Weights of a small segmentation model.
Data: trained on rendered roads seen from a driver's seat, with toy cars, trees and houses, 51.9 epochs.
Rows from block 4 of a small segmentation model, named by matrix and row number. Rows with one number belong to one channel. Each number is 128 + 32 x the weight over its row's rms, rounded and kept within 0 to 255. All counts start at 0. Numbers have three digits each.
Before each channel's rows are labels from the 100 images, of 14848, where the channel reaches its highest value: "patch colour" is the nearest of a few named colours to the mean colour under the peak. Only what is clearly more common there than usual is listed. The data: rendered roads seen from a driver's seat, with toy cars, trees and houses. In brackets: how many of the 100, against the usual share in percent.
# convs0: first 3x3 conv (model.mid.1.convs.0.weight, 256x256x3x3, each kernel summed), inputs 0-127
# convs1: second 3x3 conv (model.mid.1.convs.1.weight, 256x256x3x3, transposed, each kernel summed), outputs 0-127

patch colour: cyan (52 vs 13.9)
convs0.12:129126115142054186181114152189167158147160116145147123159094172169151154110080161105138143138160117227088129121102193141126148120095157152134137134156093097171160158147071111095181157120142188145131127112143203152114140130205077175112145176150146117172117087160123189160154199171114128123169115161141112117113025102139138104162103180154154125117109108131168105107167139149147107156111
convs1.12:161130118106137089117186113038183155157161113160152153116138094149128106159091106126105132096088151143124082184114188133165119146147103084076124121076117150133167141074104095083119059168143082136153110142087095155160116149131143078140150118122103195071080131098070082096152121124143092103157070175167144100149156130102121126133113141101102125129112099149124224118075057082116091139131

patch colour: brown (63 vs 37.2)
convs0.140:179112177157123152125133102180209126145112089161126160089173174164164088100105100147112081105132158164097138130113147211173169134150150116153103111108124131144102131120149141097105113050106152173184132135123112097146167163144171150138119157162132176147106167173158053136171134186186170087158076186093164141118094100102104199155143151126115125180181104145170112167129134119198166152140
convs1.140:145162064122107141156148152127120194112083134116123161155085146107149153074150171066149116150159172107165170136151130085093112123141165125126172117179142134139124169196129116115124150113148118112105197065138130086131137148140084142104145154076181099110142136144070162155085142121102125188125164147115097136145151174209167091151084167092143185061126142127107148131140143142086128104121

patch colour: brown (62 vs 37.2)
convs0.22:150097103167133122117156132042133103159131089155162151145173165187104097158123174130138155119133112094123113158098130115152072101115126169149161133160129072135157117163165149131126153122137145178098112139125150147147088174181167136163137193135073126198150157135049080148072115170123139163083141141177146096165158114114090138146135100181195124148121159121136196138145090117080144118129
convs1.22:115208131107107094145169099120166132100175106183168095154102102102166153157162078149089125101140151133094133116103155064123131076117155078132121120093140119085166113126063082064162060176180118129121115127152159120109169128168181129113144170091076137055104100083141152116143146143150097104158121137099191098144144132106136122196146144150082143088164179083163143118155058134112109111071

patch colour: pink (25 vs 6.5)
convs0.225:143121141163172097173115108133130171109081187168118125190134118073162183154172116145137144158142137105163189155150146150154174137164171087145150040090145141156116145157167161045168139166104140126100123132152101092081146174113125166146110165099137106141141154110162184172172142081139090197143164134116134149143167152174203130133132115146124189118182171151078146139187079135101168072191
convs1.225:151149116146109172102117115109168099123138092105154093097108080186089108157058102108053174122107088175132091169078133165178111120110053093121138168128091104151120103086139146136094111129122132139131041171138166173172071133140164116121111115142150199169096117113129145147136093122127129112079110128180116073125108067105071199138155149118152106145119095115164142113139144067146073093203

patch colour: grey (61 vs 29.2)
convs0.162:156124157160122121161144122143161130177149114168200126143139113161125137165082138115102171149059140136129149174185114095177087108157125146005144129196096162152118118145134157193069156163171128134167086135068190154140102120158164155121125132152191140194161100110113144071148147139134114120080196114172086080114157193132099161180113144144146144175128170119167152101156157153137161110115
convs1.162:151158107148091143101108144079133149092186126135154102146130135088131156172116126228092098100102146097151111136151115103071135081133129068147143111112136114097162154103094129130182133156142179085059139102124123118093150199149079097087124145100096133107149167101097123163118107093121121142178061161131132159110120163116117103191092138135128174110220125082134143172159130093098102088100

patch colour: cyan (68 vs 13.9)
convs0.149:130166116142149162117089146127141091169108185134133169147125146189126130141117129152130195109090122126106139198135127142131198121129189116135137110091173166221098108118173138177120169145122099176154160068148129171141127136076180125148158184148132080181113150118146179127149120107118182176149207112103125119155192135141123162108146097160214117130142134132138152168128140122107173167172
convs1.149:131134108101117105178086108189129160142101102139157128156092143094138118098119134048154140121203128131125156080120126121164092182107125176077155160169112087092123142151110109097137217103144136144142149140132169074111187109170047166088154139103143191101168092148122169138118158142120106138096093139137138114125065117164138117183122179155106160104065131136130089084193153167191153090098

patch colour: black (35 vs 8.8)
convs0.11:146127089122145116119090170169089177148095126117147125176126095113120129127107149106123134068161130130150130067142191141127116091117145116132137107117113115082139117135103168141109136188113190062121146146144138159091124117098190094160138161124090074160162126149152175152155108130138177132217178156166110159093153101179099092150133165193095099118103107165139110154119120224117124072107
convs1.11:084176142142139138119160098124165080160193092081153117077165102147120112157101120108111136125091103151066093164060111102175120089087113149132085124156102125177106117104154140140106098113101136167165089149148116166132087139099210125124091129092122147134070153084094112089165118149162154100129141090158144056127131093124095187134118081132142107111138102129167165124101087106111086179167

patch colour: brown (69 vs 37.2)
convs0.173:116152151128070179133145152153126171114144078093134121085122168193119120133106085126067100119108129176068148133114138126196122091050137174128130198153116136146149103123126136162056115079136134178180128124120144143152121145137124133078110128184148123136088083159150099098175179200128192094127096137146136097088108105110084155194147153058142117161119115080145129124139146117137149160140
convs1.173:138112103119094139086125140094099168120120185140112122168115154088151151122153138207124124108084147093186147105178107134047174133143166049158158088112175147090174141121108150116174146202126146089064170047113095111156147142114104086100123150124137077097125141154134148157110097083101119172167166101078084161134174171126159106124124098110110173113194173088097129165114111122080180076110

patch colour: pink (44 vs 6.5)
convs0.39:131145093141206151130100098118164137116143154168110106142134096103158167146205125174110109170196150157143154123188125162148084128142129103173135082131147135149148096156178171066142137141109111143094141110151101080120155184161094175081174152100124170138172142148146163152188193177155069165100075131145141159129120159164174112170118134183145142113144128150083117166173155121134157083196
convs1.39:104076140126121131117161109127200108175117055161218158070135101193087101155098136102126127129086085154113099092053170157158109117160130105085128129102081115146124096089125076071105118124133114132161087130128154144163116123116124095134135116171121167130075069144126111105144090130134121106138132175177134087148101044102050184069147164130171131140143093156146160067074178139111088121139

patch colour: pink (43 vs 6.5)
convs0.216:134159122101212085098127117115154135149129175173178083144165124121183114124141118145124147133149155159159095143110118147105150129187132097110138068115123115128110071148157168112119192099146090152075085105105086120209163126144123124156192139080128098139114138148122156132121190141171129144146092027084129133150136138145144140065156132152051183147170132137112152093116137158117154155184
convs1.216:147173143198100154119147159104103118120121113117174156094113119148099184164139149144148125133124173083134136132086112091144119083146107113122132124155119168159077165136163108135103127094075196108109107124145098118097091214137189143163139129109148180146133166113102092141072080062096134109085120173150120130091133111134124120120058157074212112145187143151107192154123162062114147144156

patch colour: brown (67 vs 37.2); black (27 vs 8.8)
convs0.93:110097157128060130165116082189074148088106157107193125162102157091110163127100158140092158118115079146163121096175159125127120142168185148079135151165104143158144067107150121136087107188193107153140141142097162106137161038207147143155138158114130142156145137156152217166142139086132118146153103096086153107147120108097142153164121144146127095147083145103123109099170127177149176129124
convs1.93:144180148175120131080117129069123109165171079089157130092133081135111159161118165131127130143107143108100109196086155087147093085094100111146125144122110175162063170111129172142137062104087147161138109160103109151107114186137150124115076121089099184146135171060109078130128066125158145101098118151188172084082154110133142131173083133116140121146116100116160200156115074037126124152190

patch colour: cyan (34 vs 13.9)
convs0.223:111112119148158178127138155168160148147134139149101147166170169142151125198063141136134170128144140179134108122136117164125183155155133135111179057101092175176108149119162118115100201097118151175126144100150151151135130137096100121149189123154154141133112144175134119099213175180148106179165151161104133104164115110171119129094181188108149170101165099127131138082156126155150094149188
convs1.223:105142129071119107143162114120157139147105056158119165106127089158127089119110151033156130131176109155106109151090182112168046134146134171099140146138110084143133144107118097085099153116192108140169127147129172148116148123152097125133156117125154179084114092118129121141127155137168116118130073160130134072155106097182094154114112150104135146125098104151107177064116105141165119177114

patch colour: pink (47 vs 6.5)
convs0.25:127147062164188168115136133121191138135143107130125052085178087133142148181107129162116093148180118182133128112141181124178095146205105061171133102137178146170098133178173183115129111124110115140136134151111064143159168187160104166115178152120147191176150135118125131166172138173173117148145056121183114153144098167178180075151106110154153129115137101126108117174148104125096154061195
convs1.25:181108120109078092157112119121171133151154082172230131116107067114110181198123137138109149130124116108130117094100181147151079145119127071117166155097087101086157146114079078062133103131145130138117098161138179101161155138174086115101132154133090183097128057091146133161123095093091080101099085211175142102118122081109130145135109172164135126111125159114148166093130159082131099101118

patch colour: cyan (72 vs 13.9)
convs0.212:138162132132141155113111156135139088135127199132110200134115125168139139156103148162115184123077124113130144188138139156146175144136175120151159118103186133189112107122174132159108170147128108179161148088158116161144130114113178147167172185170148084181110147123152186139154120103134164202151185115091122113174184105125114187137148102171218115105125136140160146158131142131135135141165
convs1.212:141152104088132114174085113194133150142110128132139125158088152104129129090124138048160135108181130145124151098120100118157116197100110185092155162169129094106147114151111100106121228102158098152134159138143160081117179087154047163096137122101158176110143090137125167134127163157134114136068096114127146118123049127160148117161123152148098145105057137129137076079197154158181176091111

patch colour: cyan (59 vs 13.9)
convs0.58:122129133146142172113140139151190130166140172142115119124167133148140119163095131152139131133156156151141125158139110164098199136179149128121156039101132159144124147130128135137128208112130130197117172098168103151178170151067093098129164109150147107176105159193156087090192163166128126190171148124091120139175134131150096107078204196137115165133206116123141172123153150154116131153184
convs1.58:175114100103125125179154141142183152138071106175156190154116173136144092085110121043159129112141139135106128163118129099186111129120117179042142157107118123121154149139154039083077149084157142149173109118177141106117153144158108120136170149146167173066094109144089130128105148122115102104109067178167124125159122112164108131085105118114149163087104129175130176100132130119157083180126

patch colour: cyan (46 vs 13.9)
convs0.105:133104111131138189120139147148143172130112153160116129152161165167142127178077133146135163124145148206155121120154108160104210159164126126125169061102114181167111142110161122114112198101120147179116158104149150157151132153095083102145181111162154121142117148177144138110203162182143133180167164168086127142154119120165131119097196173113150165088165124117132130086160127143136090163155
convs1.105:117150109093126101150154126140155136158102060173131189129108116156126082109100170052183133136151119143099104157089191098173051122149138172081138151121097094150110156120121098073113158114172125151173115130135151133097148130160104138129168145130150197088121119105112110128112139149155102114100118167154138086144134103182090147106089117099154147122089091171125180082134100133156122168117

patch colour: black (29 vs 8.8)
convs0.247:121103159129134111148126125123079117071140181172117115205140147114179138097140142143104165102161109126142165084156132145101128124153135190118142207157128119089136128163106150160153106157103086094130166112180164137122125124187138181088199114132161158103153103144177114154078182131144164142115119164144159129147074137078122140166157135179118108110116142090131068073113165186211121129138
convs1.247:146149125167134148094135155066149121153189108112130128110147098165129108175098138165045134133063121128105113188114157095127144080091073080138098128122162148175128134099135177156102059145100148151093091095146091174146079198120159103124111162115119117144105169088120095120162081131132168104141135138142145083137183121127096167122107083083136122126160107137157165160086073071077113166194

patch colour: cyan (41 vs 13.9)
convs0.19:169112116147120179096143144147181147164111145126099104121187129139150088154086125152164145132161145192143090119138152178117163129174151128118156048100114178167111162120159147132132205083105151197157164121143097156153160162073092083159141099138135138181108188173143079107175130170132138161177153130104121154160133123181102078069160195111120171128210106138167185160184151150108133171176
convs1.19:110136130114133129181183136138178142096093110170150168118114167141146124112164105038203090138127170144079147124102089080194120104149149167056128123109101113140141123184131026129081130064158123128206132137185141085105126139161138147171168109134148161090082092121091116102096174115107118103092114210132132149122093130175109104085124148094144129095122143154161179080123172109129076222113

patch colour: cyan (69 vs 13.9)
convs0.241:113107100163108190133125154188195120148170132107100131157141164129142137178071151117143157149171139173140112134173093164106169137136157095108154090154117116149097180120128175090174195092090149195135162085170128115087144169110098167135155163153140158135149142136126112135205198180136113187144139153136165116152101133145157083145158187162142176121178093141113131149197145160159107153179
convs1.241:138134110100120099152192119098198149135122110189138135106133125136147094140098110071092126139123147145115096138109186143178112157166148155060117109081120103123144137106117083072079124135151136141174110162142123120156120137139131084160153137133159158073093108131061142115159158118125111097165089188148117116175136120113104143119117148115126109091115109180154186080100100146108053188122

patch colour: black (25 vs 8.8)
convs0.143:085115133135111132090124087146136127105166176106161129110104151124112144179158091106126151161131129163153082120101106125122165109142158138169138188157097109158087134110106162123157167116182130094158051100065188143108067151124144126176146078191113067080143135189056136125158177178103112103124156081143207144126117101167135100129130121160157128116174105178136125144122129174105168114126
convs1.143:155168111096130147102110067070144120135185090142126147139132101110088129126104124170117160065072128132131081170134134131105148122113124089117126119162094130127131116048116159124180145168144129154094111130063147162154149124125111055105081097070082190141098148093111088148139124157177118129084101077143154072120124128100158142221098146147103144148126109082118192130196077122154146088135

patch colour: cyan (61 vs 13.9)
convs0.41:125151201162148145136172072112193102135118129131082179074180153131122142106085108151128114136096161128093120216143150173146170181173130120166099066144152115151117167111129150114163165085114122139160124126139126126163148138105165142155114136150135137135109187143140120124193119112141126155137132187106093165110126153100136200180120125114131115160172109157163139145135148105159122150170
convs1.41:178149057112143120172095135169135176101086130151120169153073170116126109070131147063141140139171137171146181132125118097163135168113119169078171132167136096115140126154121109109146198081154126140144152119167144097157169117150062136081145113107172169120137103156127161151113155153107127168076084141131084125156125137190161114177114171159141188085070142122152122123185164165155103114120

patch colour: pink (32 vs 6.5)
convs0.92:125108116133143118133111153092108136122113208169179205155166115168159176141161140141176161088136178141113202180141144192106110116193119122177146091110183134159128158170159199176132122062165137105158127080136109137146129182106157100148206138118160141163115157175147128155121142106107123181120139139091140156142169067167097140059163135112113165126183145149183198150137175115099151110171
convs1.92:148207122115125144150099105119145121102199084143172074116102098108134181183128110127080147114126134118090137159108146087183101066072096137119129187155160122131139118134117139154116127121124126152106085129158154117082118152153150151116127169053114200125145113095107136142139128156136157118072112116165159075108127124137130133182126135150096118103092146111126134114197093087166106119145

patch colour: brown (65 vs 37.2)
convs0.70:136172078140103108152131123141104126109157147202155130102152157084131175079130153103172121116139136119108116158129149184117059146137088143154139157147086045099155118158076149091134094158199159038122136144146161143098121169215072144116108100150121154127156193156121173174170169165116089086087141153163088130106165098117066108159045125144139120155131164164117154122169136090152137101135
convs1.70:120181132094144105119136086096178105156190092193190098102136085142133129156089062170076148074104110172092116151102184119167128144116126094109109143115131123113171092079108122100143093168149093171136083137153147165151168119142178093116128152132108196082081078106137154091168128158147134106156088101146148099157144104083114169174147147170103113107105139088165145108117082141145072095118

patch colour: cyan (34 vs 13.9)
convs0.233:134123195136188182165142088107160127161136128154100095121157099110139134128178130169125091180140162141137109120110142152145121161153102110080108114147152090093174111095173096096198127142121102151119158187150117106127172072145091173112110125132139200111155125123185141133164155139178071116119081172153121117120126216114149153199144130117082117170142161162088089129170114141148139140147
convs1.233:084146111065098108146179109139201120179155084155145134132134123152138087126073129095097159103133101154108074140105187115151102178149129103105126138108100090133158114082135068067105109176175107120160098121120160143149144109161121083123149185134130156104081090145110135100161140144151106119159104133162154067188152102083090160141147152141121144112119107123154170081092117130119094143140

patch colour: pink (32 vs 6.5)
convs0.43:181135166092141122154129095150213060141161155177226183131151092196130127106082155174109211102106147190089137192140130132190134118132087090150106133127152071137133133106140210144133163149175119192181056145087163156106097120126158163102135092157169151184139140132150140124114155141182121098129141162138153142135133082145143177167133114171127114186125121149229136118095164110127124100167
convs1.43:205159052130132142125134126072127191096156144171116132163106135073137140140136130176093146097086164106170132151151131090106122092134119071140147122138161165119144164121114149116158103176138152109082133076101110112117128190155105104108112147067134123118143176107070106155126112122132100147116099132171125116157177192135160076188075097128111184077139134122127201163151081088097123067143

patch colour: green (26 vs 1.9)
convs0.196:093108123152136204118130151156153140170135134144093151182162142168151100183081130139145161124131140176143110143143106174123184134139124134090163080119090147168105156112163116098099198092116131187140143104150135150120136139105112137138169114146166140117106172180133089096216166202159115158148180151118140076158132112165103157110184179112147161100165113151119144100153135153140094145182
convs1.196:089141110061090095173141130138162130174153093183134141111145100135123105083089177061137106141163099159109093137098166102193078160070129165113114147113104080133176138103105095076106166110178131127167123175140166140107165124185084152119147151142146190094139080109133142121148149147155079084124081179178121102172092106138091137132132101138105129136089125152134161073125089111149109164117

patch colour: brown (64 vs 37.2)
convs0.1:115106160104144095141186132109145153150175081151151147091142094082150106092148099142161120137091140171171120155157164109085094200100126149108111117112127069148173140102196111119101199138097144133162100146099129129139135118103145153177134172099133160133111148148070103104114096099077096141142124149176108064169142170166164115070138071094105156157115174114178171083094117143139107169133
convs1.1:126167164084105136135123134131124137071160163105150100158076134085170185123165092179096115118131166149106155094168076132099167125093155090154128113109180075074179082155075134157169115176174136123091174092180146086148165103145141139091139154140120080091108107087165192162115193107101172142124112096028130130081118133130150112148174141157076103092165177060154101098169107164128132126089

patch colour: grey (60 vs 29.2); pink (32 vs 6.5)
convs0.185:142161127118099115148141159176144145098174206161141146101063150124111190110126172133129150144142141151111101173143158162147122094190111129145116101158116093120140154114147179127141130172144140067152106146119151163088027120179147106170124088170174098173133119162137141153143164087119116113098176121118117172099095058149166100125119135129148080165108148184169097082161164086126121117123
convs1.185:121182077091166169099148067100165136131180111196098110136141117094126134157118091155092161070063116147121099156116173089160099133166129101104106119153114137140168098091153134103102114169171098151121103100115104133133116112132165093120121139071132155118068123126075137075186131172161114128143125086145117077170182128097126134194133107154115162076132138144130181100124091133104106098159

patch colour: cyan (90 vs 13.9)
convs0.250:118148128130162180116115136142179082156114154128122191100147126194111131144100143166109194146081114132112107193116150165155163125131140145131149119113161137230096106113159125174102155120127078200171141110141120179143135130089170131150147177176141123181100145130143135121178113123133179169131181126099122120165162094117106188116143121146194113129141127141173159167121152142144135154177
convs1.250:133134098100127115179100125198117171130103147142133119171093152105142123098137133060144130112195122145141162086117108097135131183113110168095157156165130081095155114159103094092131220130152099118117171129145152085124199088167057175085148141095168152109151083146137178132136163157136111142091081129122130130129056130172140110180147159151088159097075154129121068083185145163166177076095

patch colour: pink (28 vs 6.5)
convs0.114:150155079092123182167118160151157107133146104120140137132120148159178138107148109169097044078146159149098163107131157166112159171108167119164068180187170145124155105159157118099086124087128135188199121092155115138126164141180157160086124148190193183111097108153140119127176138202169125099139076200178148092134156109089108235208148103123113131107145099066095117177112180135102126089124
convs1.114:147099124168088188092112149057114152127113144071176124100127116147097162149104166149089103138052138108164151154106111153062160101105119064144132104179169164161094136115153143169128163114066144120102139087152120138158083180064120086102082149124140105182140168141095105165122096088103155129135130131128088140083107112161123144096078137074164132134163097122119142132100145092063135105168

patch colour: brown (68 vs 37.2)
convs0.10:090123118135174060137140134126111158123144134185137127206143123076214195121182134137155183202152113078194154141142126132130107118186148151153127139147158182106099161186097164175192101131185095106152124117149111105128161123162125161152160118105133158123179120124132159132054132096148087149157110144122152139146142160145124091147133120175113130135100133125146119114088099195117150131102
convs1.10:116188121130136161088112112064155135121180089134155135137124099133116118186101115195032125127089149137101102170100122092084090042160097057143114123114136155173107138094108153121161085146133133129087092087116152156119110157128152096121107167067095131162120153114088087118170117165173146114112091132127152056134140110138106141179114139118147123114168087132158178148129083046088133103167

patch colour: brown (66 vs 37.2)
convs0.55:132098123092168103109136126137128136139149169139198125184138106145157089100159127154091188141145099119152109134150121132083126112162084163139121196170104083085094140140113182202110182149123073108126092115108124147178119053122134116101176161153180097146197110143120131152096160129154159118091098096143166133136110110120166116123157129169142102119098074136158131071077112164193106113143
convs1.55:154159090175106141101143176073123144145132137107144138152118111124141125137149159167068114140107168106143131189138146089106162080112086090142138112151173157159106155120157143111101091159090175120073110093127061141138095197138172119133142164095161116112141167112085116123125078105112145159141147129147125103159193148122129121164080094088151144079186162142111195170094089071063142119180

patch colour: brown (67 vs 37.2)
convs0.158:135163172143159079114135139123143106140106135121118095155080152089129138109195181153114083128098138129126198133114141133170133161166134083139148121147111147173151118181113097142197086144139120103133165154161096127106167169112158104076110098147103144101156107121159164179131124107104122167168061177150124172094149176106142122161132166151093183136162120112085125166121127154088152148125
convs1.158:091141124058154136134144078104180124105139134197125125147129131142135122154122060129105136079091129190108100101112167135112122130184149111098124108101107086102203075092111053062147111166191078126145128109147146122158157081137142084115168131146117135079068077160121165106169187157157097111156085124077116114182137117097115152126186158150110162096141125118157134089109148135110082112091

patch colour: brown (62 vs 37.2)
convs0.65:090138091136142116139126159124083136138150132109148147116115191157145100094089154036127171083096141112147124121119068157099110131155150224107163155190097152109145126108149112099098105139185130124103146125168166110133130146172118067158144116130157115093124120162068124126160164161154148160138107093114146095169102141082152152061084110102091152117107112142157094112147178159145158181183
convs1.65:121108178146139126104153126120143084135154097095165058083122091152128143140086156161121135133129096150096084150099157128164114173103074067131138145061108080105107126076119158169170110125097142121148102220135156158155138145159141139101096117169101208118122128066141133146125128079133142128148050151111109130081054094097126129139127153155119078182100100075149120116113073107198077137139

patch colour: cyan (35 vs 13.9)
convs0.144:180155206166136123148133158136223146164098093071131119123186081126169111127114079155140051143139163155097122142099108153159147152088175101147095084095205155136124130120125118165154138065089096197155133130135096123197131151075172125117124159151128102097123130117186115114156141106109144144186082138109115116124119142169123186137158151089100130162183109113115174201150183109140128215155
convs1.144:128113081102112122188152140147141179122064135139143166155100168101149124046162118052173115147161163133141165086154112103143111170156161123067167105145101104100143123172159066085102171112158138121138168099127129057139152115140093147123170119145171135087116108169068165126088166110084078154120147156127079159155112152171147090119108158116142168070121145133111139103142168163120144104088

patch colour: pink (28 vs 6.5)
convs0.240:143155143162089144115128138130114115146095140070190120178100152146152168135122118083160111098100132113114123122119111120101166175077164128160140167168080082110137092155117071156125159112118137193157126112153134128140149080147157122158180129117151122123142126125138182091121163132123142146153172104156135119137112123046061255119168111070148187118150125032154176118126158125111146155161
convs1.240:127116139144079146136131134121103146056128170109174076130093149127145224148143136167092101163097177123143158097163058120098175145109136078166168137103170130095149103151080130164169126138129149099123145114162146097133115137126120127138099126160094123137138119113136169144103150064094142147135126152076086146094099132137142106107125091100095094126154146058123100107137090087108151106083

patch colour: brown (66 vs 37.2)
convs0.159:108126101110141140118137170165106138148113141112125079171119212143165148151140130118217109137157149147146120122182112074126125135150127113119204180134127188137070188176139141082162113151109138141151140144190070151146153114153099125166164163127157146102139137135086143099127156191128086148159126112163145140130118204137158058144143186169131200072071106140082120141112062178151133144105
convs1.159:107106143131072145070140121103113123119166120093138071118153093087114144146051178175097154114046096098157103143115160144077076120113104068156111109130112066116089151060143180138147161180119179154093095165077156173165128157125127093105083154122080128139128137093121138170157103079151111143139122140102065094093103119087099169163116123131131113161146093097126122123142064128132115118164

patch colour: cyan (65 vs 13.9)
convs0.166:172134144129112120144147167152180114123148100134143162117168153151130113120138201163083099128156144165067120127071143128163074148078102117148125212168110066136136168135153078088151074107125129164154085186158152142121165138101146155094103113141132183161139110102169116165174151187133143090135070185143104127106105111065094158186128144156130130138123179091115090150184125142135126127144
convs1.166:154138084057114137153130125107141174113145156149126149195111163121162111123156105153126155065096138144154132144168127120086145149154158085124156104122145107093207092122100095096153142212182086109108167057112116104162177100152084092071160159108144102087087119161107164126129148122131101155141148094097100130178168160160138107130134085133083183091138171111118153125123116121099164102112

patch colour: cyan (41 vs 13.9)
convs0.155:112123079139121178120130138126125158115134153159104117180133170135186144170073132131143142106133123150142137121158161170078193169138150109125183112146112162163092156123137122080125187147108151146118173103139139164118132133123075160170195137116144094119131141160107144134203179158135098168184173150120150129153141146148164090119190149115142196045174120116106145078179090150120082157160
convs1.155:127079133093110101119120093113157126150132043132167139079110103191090108139088164097113164111129110159102102127093107143161126138121109140077139170092094092114124121080078130094156206125160137152156121174147199135133132107150132092139124110188117203119119110075118114179120152128130130118094052119131140067107073083163111155100103151155174101149093086140118137061129067131197080162109

patch colour: brown (68 vs 37.2)
convs0.117:098171143110122150153111139160093128142141121073164122160118181165148165081194124143087130131098138072135161103138149104147168116104126182099138174172136140104137091141134075181049171133137152154174123153156155122129136097152168161160144107176183096171080070160103101155096170178149149140139136107135138115175145158112130086105205116122125168079141106007125093110154142197167146138124
convs1.117:106087147148094192065081137105120133106113161083126109132131125119126125138099152194064119154089112123152151107146074159049151087090104082132130100109155099123111122102128178169145197156109191123058133099133139132168116145116113080091097158146103070150150164128144136175127139072103154146135114110074064136074127118127112169124145146109147111151208107106136104141140119138096166153133